From a checkpoint of a small class-conditioned image diffusion model.
Model: 7.7M parameters, 32-pixel images, arch uvit, activation gelu, layers 16, width 192.
Training: soap at rate 0.003, 5100 steps, batches of 64.
Rows from block 8 of a small class-conditioned image diffusion model, named by matrix and row number. Rows with one number belong to one neuron. Each number is 500 + 50 x the weight over its row's rms, rounded and kept within 0 to 999. All counts start at 0. Numbers have three digits each. After the name is the row's rms in percent of the matrix's.
Before each neuron's rows are labels from the 100 images, of 14976 (inputs lightly noised), where the neuron reaches its highest value: "patch colour" is the nearest of a few named colours to the mean colour under the peak. Only what is clearly more common there than usual is listed. The data: simulated grey scan slices of phantoms with and without marks. In brackets: how many of the 100.
# fc1: MLP up (model.blocks.8.mlp.fc1.weight, 768x192), inputs 0-95
# fc2: MLP down (model.blocks.8.mlp.fc2.weight, 192x768, transposed), outputs 0-95

patch colour: black (96)
fc1.218 093:412482557617477504575517555469442541499556471582444430450578553480516561511539496485569434479557447473360531463492478543528532432541441417471560519541572466569480542368468461496514454598621508530479584515496430528502507516523500468471461506511546476530505458501454477557548448529483519497
fc2.218 100:575508483429548537554519493480501499471428517514610471548444477444420521527529566429530559495442473479628584473494585586590518607559500488555414532516444523451575530506534587483485482574452585477518510442541494574493601508576489556527483519488429475515544500513446557450482591589505518492

patch colour: white (79)
fc1.533 106:567511584465518523508490530466564441520543525457425541535510499538467550447569459498489593509560482602495486622411520549508532430486385470563568541530461598417580537525534478521391466504560524512596501481485486509473480502482531458557521494510488461504544503462426578446584627577487509457
fc2.533 147:543533536544372571605496472582568510538442428521558495473439522479468496427457629473492503474558518424588533561456452535537509524462591459466495533400491471477461453478533598479563488574585593557519500500544512425423498452474391579467494573497409488507518421448511487529521469507577444452

patch colour: white (44)
fc1.316 104:533528511485502462397538579474493529444480491416522532550516459483571515500537614441471512486403470461615460506491464609497489546529455572458516562531432502495544405476635514561462494491516455377552501483486473539429529485534550501562500516574590489481363508467500403522454533513496463579
fc2.316 055:546511520479508375455462480561461457468531519504571408492539516481448549568483478412536477543590486464450516500468528478475426507474571348466473451525430526556481574489474519499403486502518512516529442608477511516487585527465507484495481531489512458576570587559532572422436445470526509451

patch colour: black (90)
fc1.716 086:442488526518488527603523625380466544481541484523542500516512433482478405461555508483528515490564531495501525567503413533505551458577414547550498610421529463535549524457610457434534456454524449452509510471459574479559534555525592424534507446490569487445487494464545546427511438538537514434
fc2.716 033:497474461486496493558480448545515599558461501628457491480528423496481585536535466552541523512475433504477551419514524558641440612535519533544538454500525504497440410442534445501443504595511503557573572444489487598542532471570385569478520536454532403448622582495519479610454474504527523504

patch colour: black (100)
fc1.22 099:454384516446478559534516611463499397468394463471496486561496506532545584434593516609474482497453567519507477548451558601447584510497475487587494409545462555582406535602526533497571413424489484445514528529522532502537436456394461453518520458540490522518573522457447497543490499418551514478
fc2.22 077:588602540515474427529511489487444479514467464606514550505539420484449463601479468513591532530535545492574506585524551431551459577496533493531472509546536577514593488470505515448422457543448516527521466502494564552480553508574453421489542531541594369535479447535443521532424527479527476440

patch colour: white (92)
fc1.539 101:472569600446530462556464526475495429538557453443479556554576456387523562407512509473567457576557525601468490537427514504564542441518490488522572432569567522489478516448488553443465448564557485555475519522522467436423605532486472361489579489520530479494484492460425612421450574563547503502
fc2.539 127:512549569511500449515539515549588540505493540554489507416417483554544477498493536487458460559530421438473601483433517509558489525485544544436369431430588469401450448600569525543556540602600577514446523525529432537474465437494493518433526523406419444487561540495526541454478496516597538507

patch colour: black (100)
fc1.683 064:593568507410507589530521491517425594468579421504501494502433489455527386537527514493512450546482517506494574479555506587474497507427465512531560484479495536506468478484477557485406473449523408535465582626536563442497544511476549517554565460565501540495409472519497508560578457503402565490
fc2.683 056:588542439463523504478607485534598531459569524544595478420476514483504515556384516508545489483537502450534402555513548468546423567559561588477466531399513514475580509497426545542492458467469561458511389442460440497526552499515447473457566486470562492472443486531444522481480578498588527501

patch colour: white (82)
fc1.634 107:580589550531511523478546560460581613545569340490441578468498432451510519457471528510534535565595484523443417517444421440568525507480508548591562440517556535575564574530473505445421471486515533545512549423511400467480435528518440485495462518486571544499479429360474557486554585544523478494
fc2.634 134:488573516478336636592434431606524580499353474462435501523439507476430500454421510547541425592628551417507518540482423499584492512527588459493533503466474528504529512517453448513497528542462434534498505425520536524526591396488434574507573525514506521424476408413423514526464477479558500508

patch colour: white (72)
fc1.433 090:468490575530532523493679566389458479564515461592487623523493578506488385505541458545461467550560493530455541472512489478510585510540458519503492505465500453471410522454556545466572505465526457504426491447518493516471559532480553542445502559521488496495603545529460496502486512497480349569
fc2.433 149:424509478507405471450579608499497530551497478587549455437546569551553495527568545484561446474565579528516602440493579551480541502434429520581479547530477470467450555488548569516455517578462536494400523570435485515530410410464546560505476452475480529497593590450464464503580546496459529502

patch colour: black (94)
fc1.343 106:482479453589443440415508605444486492526530511499461355509502544475541477467602525559411465494547459570488455483458528517443514560462421472442479473524600455515481440501507467485550482590555550553500571451467443540474475480496424469457432489407488501542411532456519493511534509490478493491
fc2.343 093:562520476490496577592516507522430524496458428537566486435426517492383523547474574476508486409495525449587497486499526599588461491438549435592573569501384507479486530459513546542466548414501487531527467510488484454447555498505561525504494528547527489511511502505406413528498484617499496464

patch colour: black (100)
fc1.299 054:529609432493504515521507500491495589488576429460464389541463557482572459553560453483437524531461404549576558542566424540451421509417430504481543474457471515542490504509390550523530501540543498472467514524510579510450485506461544502542550368532472562498429488574501562553546432472360582463
fc2.299 076:551541519453436509440514504523533555410575512544581483384427527517460470485458456564588413532523508478551434566454439518589464561503545582486489466423423480500457583442477444539465595435415521454522467502460444489475538454520481530470563489524478505482490496555423512450541536616571525484

patch colour: black (95)
fc1.688 074:500563577583587452507568463469532502444447552463461534507537485544525491436479460457529544491570584469470561521464446460449544470498442449461437521538484507580532484535615503417536533468566577595480556444560533549479492427493552448491501602492489525461491558392488484515477434488553470573
fc2.688 066:485410515496546542550511503488417534418437526533524445428479545507454515447535621576392412579454440470436435374472489452500509553507552451526521508504584498482577508498518506553490485459492526477562513447443495502472455463555510526438482496490536516525526505430492455508546406477515508443

patch colour: black (92)
fc1.65 087:441492464490437436496521586515473570532536418539444410621455523500525526441492457506427494474514526564457453435513421535399402480413492481552559508549497485566345461470498556513526486526611454533485535472550505477477408494501459535463544475547556447545458520594519451587553459583490555495
fc2.65 130:506514477415484564463517512523505597406522543482566431465447472511412499529515557515514428488539484494531496555537479563633526592470463476473502522437429552520539519367451500576479519524428520440518508526395450521570557427510580494519422463510471575469551476459420469447524436513543538537

patch colour: black (89)
fc1.415 104:465412554572423577509524430541586471474522414595582461417492479466501429458519605513510521556517474471517543599495498464500593549498499532530547559562457507474502498513506499431581468488560448507442474549494467481503534468493500513399555450439449649472495491473627509534450464453474438484
fc2.415 052:538541449449470499571559448586471495476442465485466512484453509469463588552572512563474567448489462467526500372486553543563444496434478498567583535532501536480462480518494512510462534473531474585479617429620469515494539504579460527406489540549550444539460529497479488503516472573460597383

patch colour: white (43)
fc1.647 065:536568590514570453563546460415528509484443576443491488484526452501507496437474450450529560510608588512514529546496444450446523502500439468467475553543470503584499488557610508480533528486596556571464575467554564566502497450473540425470517602487496538463507545421468505462489444460559458517
fc2.647 053:511421508504565510567515485530414580422413506523514446420440523515475445483555653515440474512436407469418471361452432495496476496539546454542508426477580497467500499547509478506542495476512595485537495425443519591429476519579557504422502504455465473511553527433515448511472363521509534498

patch colour: black (91)
fc1.300 102:541470486534399570488587479553522480452553404483445484483432486488544491445548548502495491524474535439532315541512475455510521397464496504510536489419492530499499529467436557487549453495496413523483501553547536579542442414494530447524501494431482528462434503555483471570423444428511488475
fc2.300 079:491501528479501481445518589571489523561455507478483553432496508548463482515520429560443507489510445529423603490491424485485538554455442539566537502491449512488427458400488580568401633521498523555521478497452451503470565557537546563491463482602517451566530574492509461486554408496510614504

patch colour: white (60)
fc1.128 110:572594378500437543495417519526587401581437472456516475400589474473531541630561458473535487400499449539522476564574477515516526517488418451471502425584485489517543496479532409542458579401507441578491471450449501554508472493609465439501476441491486493539616522458505569503512603543483500551
fc2.128 075:502479496461477510566505569518433500465436544583522497477527462515377487433409545439543521479461549404610565496472495456538534534534548490526472537427393470555507473443463496490620559551455593503567511510413503470451478512469484531512533438509563447536562576570418520518514486507532436480

patch colour: black (96)
fc1.179 117:419460531504449502550509485552497453478437474519598447542507447571499441447493433629520544505512622555570503476552554425413485481529466502544522559536469545452471563498492494454411530430464509448528452460524530539537546491427542506518568478485546487558591501582547376489574525500571501586
fc2.179 073:590578469522502540519525555431493482518521489563489527516521456496444502559513503396569499548531549475537510620487464521442533544523542398576513499521537523464548527548474587466503334532530470482470589559435546468453381442465405467469553529431506517527436464512484599518450476457486406421

patch colour: black (100)
fc1.618 058:586601460493509551527466534492463555499593441493527337525482516470544457495521516499479481534494442542569531481563484462505468565458384524470472527481578483535498492523437599481488523517439456496420583569523564494448514548412535526542511447520495532478460512535514535562589440418379521509
fc2.618 058:617534489456480507484532487518537504472575512524588503359397513495423497540448525530592441514440493437605416539441503522569458553525572567538514493444400509481485548498487506508498553433412537480503440503511457501472551412519483552467535506541502489531461468627406517510515587574541519432

patch colour: black (97)
fc1.269 108:506500541485464466576476547504554507487518488603530493553451406483561502383575557482453436477505440594481446589456383521437434475471460520584512513447562533448492508474471464464478461491519521494516586526581519537501400513532564482554542489507467434464510520537507507639520568582470481529
fc2.269 134:430455433469536424437523539480444555503518583539564523470474486569524516585572373606494441483486500516337582532465539580543526486493436509524466527559438495543507460441481544515558461452479472440468508492356470533569524453460468483527503512450529528437609497418497448447488464435482473503

patch colour: white (43)
fc1.221 104:608502437518523483484565537494433533518568518514474573413569472630483500568537471514542541411491498497576481613476568436507467531509543444532534519514575500546520535465414463480536513538455563530509564500503488490422524540502466478597608516574524496480416486506498491488501405447468418626
fc2.221 209:524428481584501445486432500510474482538486517509540587553584519480519512569468475472421534482514575437547566585455503521480415423499486468536549533557586510581466437582590570455466443418517478457493457517563528524508599592501449464501622514495544416454471552638543490512497462443490463485

patch colour: black (89)
fc1.232 088:582534465534445538542492573606455557518494450518485436512513472517473527485460419494500517382488341589503546574485437462415432447438480509525521586434487485588464512526517562454557540490545586476525542484522538466462398511460467559480542450542562476534414526499465414552474474523422518559
fc2.232 093:499536467426465445452477532483461532447499550457586538586519481523438523565573519475567462554549492470489463541545528482548517614499431413518468474507436544521569504483449526519468389581479414441427552590463492536558545402543484529510482454481427497529586501474469516522516495448470535507

patch colour: white (69)
fc1.3 127:541572542532482503493536519411465504486487522543502543428448428474487453496501468473540432491512478451510509535528486545539575566567446569426528479553532460506479560454492571428596478399590494440508508484505472516459573598469477566438535513513485496509591516458437516426516446583477402491
fc2.3 183:407459465450450536538545487529427556534442466517502521483540507500505476488463429435546467497508533517451537448486477517520437506491497614525538599520520494464478530472599467612482671485508439535399444378505445546529576537446575446535458547538514528545483620530509457559591532550515585483

patch colour: black (96)
fc1.150 105:525475523454546494448550487421550512569561564509633463537440464434568456496511528502520517529588437535486403545593491495482407458551423503483525540493547510360534524531547552535509497595415563520548489525567485522494503523553447519447542488563464436560589493539495621572491513498527417498
fc2.150 134:478579450477537537522527537404453447527509511577497469457474550489437485594574434547596475441482548516429534581505520599511536550564501517626504488498476488501505526504492504432549457441502519466532573428434481566417530511512469542614507543460486461394535435420432489535516418593462371507

patch colour: grey (97)
fc1.248 113:560510439537520400490455570492541422448518522596548447398516444540516545518519538502464605396462394544506438503483568557455593440549596523441525412502521569483429507502494573551481527506538454485571557530522461468490490510509475473499388558520488482570481509521440468505484453511441530500
fc2.248 088:493513444451469528366623451484479566503571514437452494549594504447493449615518459480449487525528542492463537566585554512441477536457419486494453506493446501557573505472435455476506493371486482457535425450532481544451453518494581421508510441529504546466511414422436450504492522572488516540

patch colour: white (47)
fc1.116 104:512596567502391453452535604515463467472401459520546510452576514497530452499553531540532507524555485499495537480543546505518530582446517526462428524524473514510568525550472547582385537537436488501486455425517618557487565531491517433501511492490470448495516474547464415458612548500518466607
fc2.116 084:489484459436541552476498390485513544497592547488471431501504511490477557531447474423495399426501567462519491546506457525472401436496560415458535562518575517486532497552600442495510461478579429468472540557466442438554476465466441529543564511501462563509404480460464518419411492608473482473

patch colour: white (67)
fc1.667 030:485467550468512521516491434525562415520479481555497434581454472527489471551487516465514537485489585547468454629505513467475504451545501459509520575523559518491478545419605494550617453503535500466573572550532490467499476485561469574533592449483462450500548560436563494533523484574517350494
fc2.667 037:535477528529523471467466469533496544507421540446462531531492548514533466456440504481507458504488426522507695463475482494501465454512493599468505530526482482503360494549478433503487634498393529511471479427534520464503504537480458477469453532471418515478472475616569583457518528531523547574

patch colour: white (96)
fc1.530 114:494517426526526503481520581587474615575546444490458532518403466436469484475547505474410460509546512443419556464456471591532486592565554520359512478530512463515568494550492544422438462449559514529499608506476540554531487493511463487396552564524499549493523497526398549517454495577485465447
fc2.530 123:461520544425476484527469502399489451536494475580535502495523504507467489564596418489579498611557568512475498557494567493438512524520507508472363443484508521554539521561506527562386465540450494543512441520403549496619542428484537440572482502517498488473497475401523621435457541396521473420

patch colour: white (68)
fc1.505 095:503481407525492468475505557514456502448593531535483544557570543424510428520420511459543517600468544522519439525478510470496474536455552486476431478578486581462516520511568508534416427554522496519470417514455446455506477487484530498499465463493528530496534593482484536485583462468380499458
fc2.505 051:443472519455486527532512502517400510487521406512424448495573429531452499568582550553519520473544475523499444490589508425476587505465507447517524453468556525438609438549465444508483497488553406453536526520522515554523469522349538480511559476465586416528516574440468475486484401550443478538

patch colour: grey (79)
fc1.386 106:522416479483483516505541518504514451441438485581507472448474534502497486492516499566410504460576569525487519471540567615514531493519456546498558550499475479479490524565457534541474555484445526450453453488457546531462456411529494522509493441456568407509450519462463491420507524492573496535
fc2.386 088:602522534440500525481435483440482455419569516586455449539533427489452487423442505550585466543433512474577578610525557520537502522488524450470450486645460592575540505542540445468482495513401434524584569544455496478556494481485464491489439543526459469512481440513411574513507501506529404403

patch colour: white (58)
fc1.55 107:503587552508533398417599563428502527467520522457465468466556494518463463429473483513506506504470551504433568574471519521575388523489551532469539449562552499491515544493506467534457424596486534444492496512469488523447451583439476513518673530516571457478457491386509507454464616507557525548
fc2.55 091:508440523519516534607524481493414475418409476479482573536467451485464476430473595591484540450439497469490481453440469576555416413485514546555455461446512504535549484447544494464584502454514402498534475516637534612466514497505533522476542515494352451496581532501441462583453440563557475502

patch colour: white (36)
fc1.745 124:513553572438484463513634605417544484535483483479443515463605526502500518568534533455493448445571521594461524572500541541507557471490494564483420524471500490374516458492518582420540524422367492522404505511514484577502526503461496436501523532543474460447517477457418556478506488472499361503
fc2.745 127:426553468460449504419623536468500517508569499517472503429533517517480520480506548521589427497468512515573599417560590509516584567398461550536462507507491486508504554501456467507479535569407488559483538518511444498508416400502476563493392413529532490541533553493379499489593584543471558477

patch colour: white (39)
fc1.340 107:496578556459517576521480563557552480499556447471482433494552455527433445429520613508491425513568488500490536535455466488511542515498523569461513461493574463484610488454427589478426515534510560553565551462531548539550531523446463445547543536542446554438519554468414421524475429503571496414
fc2.340 144:483627496456400591584483473524440501416467432590465514494486476500450480494471513629569531538643573451540420565539493516463527498541558424432478413422511503470493503505501418516478481517451445480485516433425531523539406388518586505475486574517515485506509450393467591480448521485531447433

patch colour: black (91)
fc1.728 055:482597432500404415478506582532569511487553537405494425533427474512577479417598532451432509557538480609580442473571420576491455477419537453519449475396435476551473509447400509572529499465520491499494569415467578500535502504569610534523553414500544456564432478558523437520590426493514496465
fc2.728 061:537450556510524494445509564568507584505480397458435480441489563527450408500498495529466467506526480503523579545467387472469507556503498566518541486422399553529364516438472438482497644421421616495535471442438506503398514531563520444481446482555459529419512424588500533441475444602510506626

patch colour: black (91)
fc1.424 089:484456498530441570547528561547518500512518428482376377458527410470462418532522470477477471551494485483474415576500482476566487530560437502533554527512488501499495494446547499564562506529653498426540532490466487428558555468524497423503499439468512448565560488527603453547568524568550461451
fc2.424 101:517524454459586502593396478477426533400473570494533451496402530455479629524509562528399468438374434410475494475529514556500438503459502511432452506488558554475547530477562515494462430579458511532449638445453498516581488495501457523488501554466486534465481469510533571531504531521479514507

patch colour: white (46)
fc1.167 120:430419516433500574539630547510507459476400406541534500560487448501511552447565521624484512507580454569444498625459537456525494502462426563445459471524519503558474591551459622483456434508450523463527518467459521439515561450489589441437428492501463512584458499438485443558595570432562447507
fc2.167 123:499474475491409463557534478414442402447517500568540537538559494466438456532507476538603589532475585530518422518412584471502519417512411539566438498608448504499507523489502594419545430461481528519495430519583512534480469473510493452483519508458532454477558488515447571548450619417484439408

patch colour: white (69)
fc1.12 103:515476445561515471445555521535513479530503498495487516370548486557490522542537442539503562395517457489538596473521472415518431482524467510515529482432549492459562517561468581484472535490520569572429501484581541501587502512505529476460565504480538452450506480550504426414527464539460523491
fc2.12 159:532460525528486403413402534525466501521579486537545539573601476498490483523522461448522501495501557451574513577468485552536359466436524475485481475544525514567498511509527508531343475481497431517494434575526517556519666577450501474560568518598446473482417578591480498476469521557486508471

patch colour: black (95)
fc1.562 084:571522448565444434496475539557439504468561450584518479467478495553519396497508427528408474541429522516543442472490541539477486589513464422468515530559515481448483498479602498506492492481602581503502505527433475531513437589491527496505445578499538470572480491450489480532530445554536520523
fc2.562 083:551534519540459580531468487470564547540433469495529544399442473524391541569492613419523432572502505446554570547493475615592563386526523532551543586490439461501467472447434550494497518473447554553470447479496481502464546392476431521525555520482512506394526486536511471548461530451554453529

patch colour: white (42)
fc1.207 117:430517468498402530556485516462517478491543464457502468503518537421556640381486450554488486478504356531455471511478525498468596466473497502501500477595559482477512500443445525442404616468445555626592534435524386582428440485466483465468498431481528501453488563389450522584401608611576609523
fc2.207 165:457486432431371517546479478573565543393478564469448436576506539364506534499523467508460559570735481492481468477530420573540533479550456431542488513519417485503514539490459526486540502520537527492480513509552463512452467464557469496457496531445498498489533486409568624449554519458525517520

patch colour: white (41)
fc1.53 112:497444507491453472507489624533489432502610465583536480408506465517552506460466560465508495593514480567461494503547493515500519521549528524481564491574441571468520562563565477578421561488421474558475480482512426515504461535452536545474509455461540460409443499531437481413498535506509595483
fc2.53 111:482445457515596469516465488470472535468491596486501412552509525476475468475469522469375508445478499472443532527468420532424510533554529434596540527474503515438520467418595510489610466530557414420568531536524536440509473609512458570487571504495460457516498525581491498531472423525425384423

patch colour: white (28)
fc1.686 117:471501422601525550470491548582515442505503515441585494581493518528521482469535578412431493455521577526586502510570474482497549566545533478487467475466455491517532445490514480463500427415440558486449452549417545596464581511453562490515538520482538458534538555455454491506456614383526507557
fc2.686 123:410534487470617416504561443510541510490455523512525440472548467562580587570491353495498464511542395487466533429628553406511505555496491519483469505554582523485498522590440492533451464617493495450460566404453525454559528470528444425422500438430548455524500523472566494381538527483535573574

patch colour: black (100)
fc1.608 090:605530489555579510504525541488491460622566508478530444524503531512560512542521466452474560379549554523494446444434584463499517515523427536443458498475522536513463563595469539508516420428547480512515522496547458483547478568490463513488505395527599527551520490471520614525518574537433394432
fc2.608 111:484475486450502432544633452501406533396424517450499511468524484533551511467575569515555590519406399517478597367500520497506546508496454566579459502532457500461502420533411449535585485611484497509480505446542570508538385442605482525451500488429475482514505525526496526569482519453505462464

patch colour: black (100)
fc1.705 081:490500492512467558475611493500463570484514467435428454577427474535580517443506523491441457575463547503541509496492450493436523480494541466510591488504441444594400465447489509527550545509617488523503591448467494556474485463504500426511561435528525527543361516581532492569533441490553578463
fc2.705 058:539455464454509504469466518517557580387548476550505457475469529537494490418494475493469399516518504508485507544505373590555471494502453475509504508486424519470464524376491494510497567449498587459490410454451430499483573479478596481497483488439427510440526524483477507458538389575527528576

patch colour: white (92)
fc1.336 100:536445523509528435530610458498582453539471491470593392527514440521484499468444510515502507520540506562516592512456543543545563553437545599523520600505446460479545481543550453490498406485454546515574437474484541478436504443485436403471450507536510417474507514361531556418465527551449469555
fc2.336 122:463458471492554511435521497475433490526533483464475480503506495482512481468483493510438415524456546459504515451551534503459484532537505535547534470527615606655529540547442444475433555409445375527513542452504534616485508523531534490470448422514567402552500523521470455578545435570508588485

patch colour: black (98)
fc1.656 075:477425468511445466461516546485565550456533551446492403450450435498526471446469538548485466471509498478543474477579449431465506477554502485541535484510450534510442580491554397493500562513574508453492567489586566486498524504398461516542537423448586496505491462562581512455588459495495489452
fc2.656 057:579500487503534541453586472541482654605477528454513538440438521414515521573586454513470466494470437516439558507455422568584504540507540551501505416414485549522406463468507527542478497461460458572516510506472428588495500519511550463553500554515520548472563497544535495514460418595429580523

patch colour: black (92)
fc1.238 084:495508505529498509464596560465488471486495474461422447607393499516531441488552401509437617529484461579537504496574545673470452436533554520565490480547469485581473465433535537479490508490660553601553514548459401468524393448439504495573499574530563500504451482500482437418532495512522511437
fc2.238 096:435463476499522478482510528521507576481522488458456501495567552560422480462464476560503403459512552454476463509520488414597511502479596484485606587480398564533473559411449464647474518416486466482532478433398467439460581495489454537515394439586500578433425456480463472516515487530546547540

patch colour: white (43)
fc1.553 122:473529474512461457449538482537547560449486543482555407475562533502515547510519508504485438424572498477537423512433571546539456461489438453502556564565407549441483487436580528504546479550414487558498458491397508483467519549533456553458386518473512440531484518479480351451433535389440504511
fc2.553 070:536482457449540473416525490468461429453493423565396514556623467563494496564487476564581546522398501538514505547552575409446456575448501502464513569535600558512586507523465452534400526516571445490497502461491531480539522497487431384496510511562470517521403494499550505513485535582446523499

patch colour: white (39)
fc1.401 060:494590431402546448473543418527446559524522472449553466428543490496553463507553517488466407500570462576495545600533514552579497537477455471525527422469495593536461502429433615507441438445448499481482562580457440506469505474482563581511536548530573467422507466429527579478511494542372443547
fc2.401 059:517479516496518467468515497553529542471525508439467551473450522542526443493480569479520458544453482457490573479515512470481486489537545646480490460533446566499443474581412428506564561526387522512498424398465504503475503501456491427418448522519459476508438494616475603485478572490508594524

patch colour: white (35)
fc1.291 069:479431460511469478522535580510394565499603500561515402546509488392468455527578502477509514509564524483452552523533632547497501578550668445437475517515473527491502472492541552466453547457555453501617519526490455469432543469462506382523522552469526511539479450503526527532575482553497487520
fc2.291 047:530466500512527436462489476537463476444425510519470536537479521538517441423472559481501488492535480516505659407432504469526455466498500565500523489545428494523363531515472431494472594495373554511500420495543554513512499500583552457478431545506431490457537553644545614460472501512495518524

patch colour: white (36)
fc1.762 100:527434468457455517512534588517614475595494494431594401565510475532508491499503540559407486490435534490513547486544504556475530533483473537529485494481453454512477485611547510490477455536481357390471515450506508476447361444428425477435461498573487486499485470532530463441461576504415546449
fc2.762 106:503477504465507506533466456491504471539449508570528496550460435420496490563468427531537515506492588435525530575501550552497395475512525520445460488581617565661524487504457448455479533427512494538489473479454567585541661502539439486530556497483541414429498455430482490524473499500598492513

patch colour: white (66)
fc1.432 093:491515538504481474584482491457585447609515507505512538533571531534571469532530551385509583490598570572570513516519550550432476485429392455485458567596532524543558468447535533501431485484566500507471552453526463620519550518474616406499532521441423432451437489517529535558545504507533511453
fc2.432 102:546478563514453572549426554501468558496462455515487498431455441543436543367433557529466472466382519481516429458479427492509511567481516501479572487411486497446457435442568493567536550601560570465510480495457492402472446463506449616484446523524420509568531512455428400547481480568588552460

patch colour: black (100)
fc1.685 089:570437461498465518510465456483467533478532522464467372509404468502604453477496573520441459599496483532624461453553408481474516517523439468466502474555501513514421567499492518491559520472509497477462551531531531542409471486443500466547574476512513488467489535525527492504611445431542520456
fc2.685 070:570512491451472549456556515535526553473524501598496457350406530490429479526458516594549433493495495460499444536455468560570484501492515503530539507383432458535518526412418536515491559378450531469538457496457434539462549468511561563484509487470528483458520511507421502530499428625567519505

patch colour: black (97)
fc1.426 082:586606469452535560489559477578500551536489455466574407511485492452485428523480456436531439498548513513580629572527417539498479542395449449532522535458525471566515395505460496559544546476517446517405586491507487455475466476474570504482636452582539493391470516495521503481598402592478519457
fc2.426 098:518502439449455445468540546485570538461585495526568513491472539563500504512442516461616503515420552462614387520490529533494380547531508574449460481477439552447498550509423508495536520533521549466437395491427451484505500417498487502501485466500421504580482509526407480542521591513488543499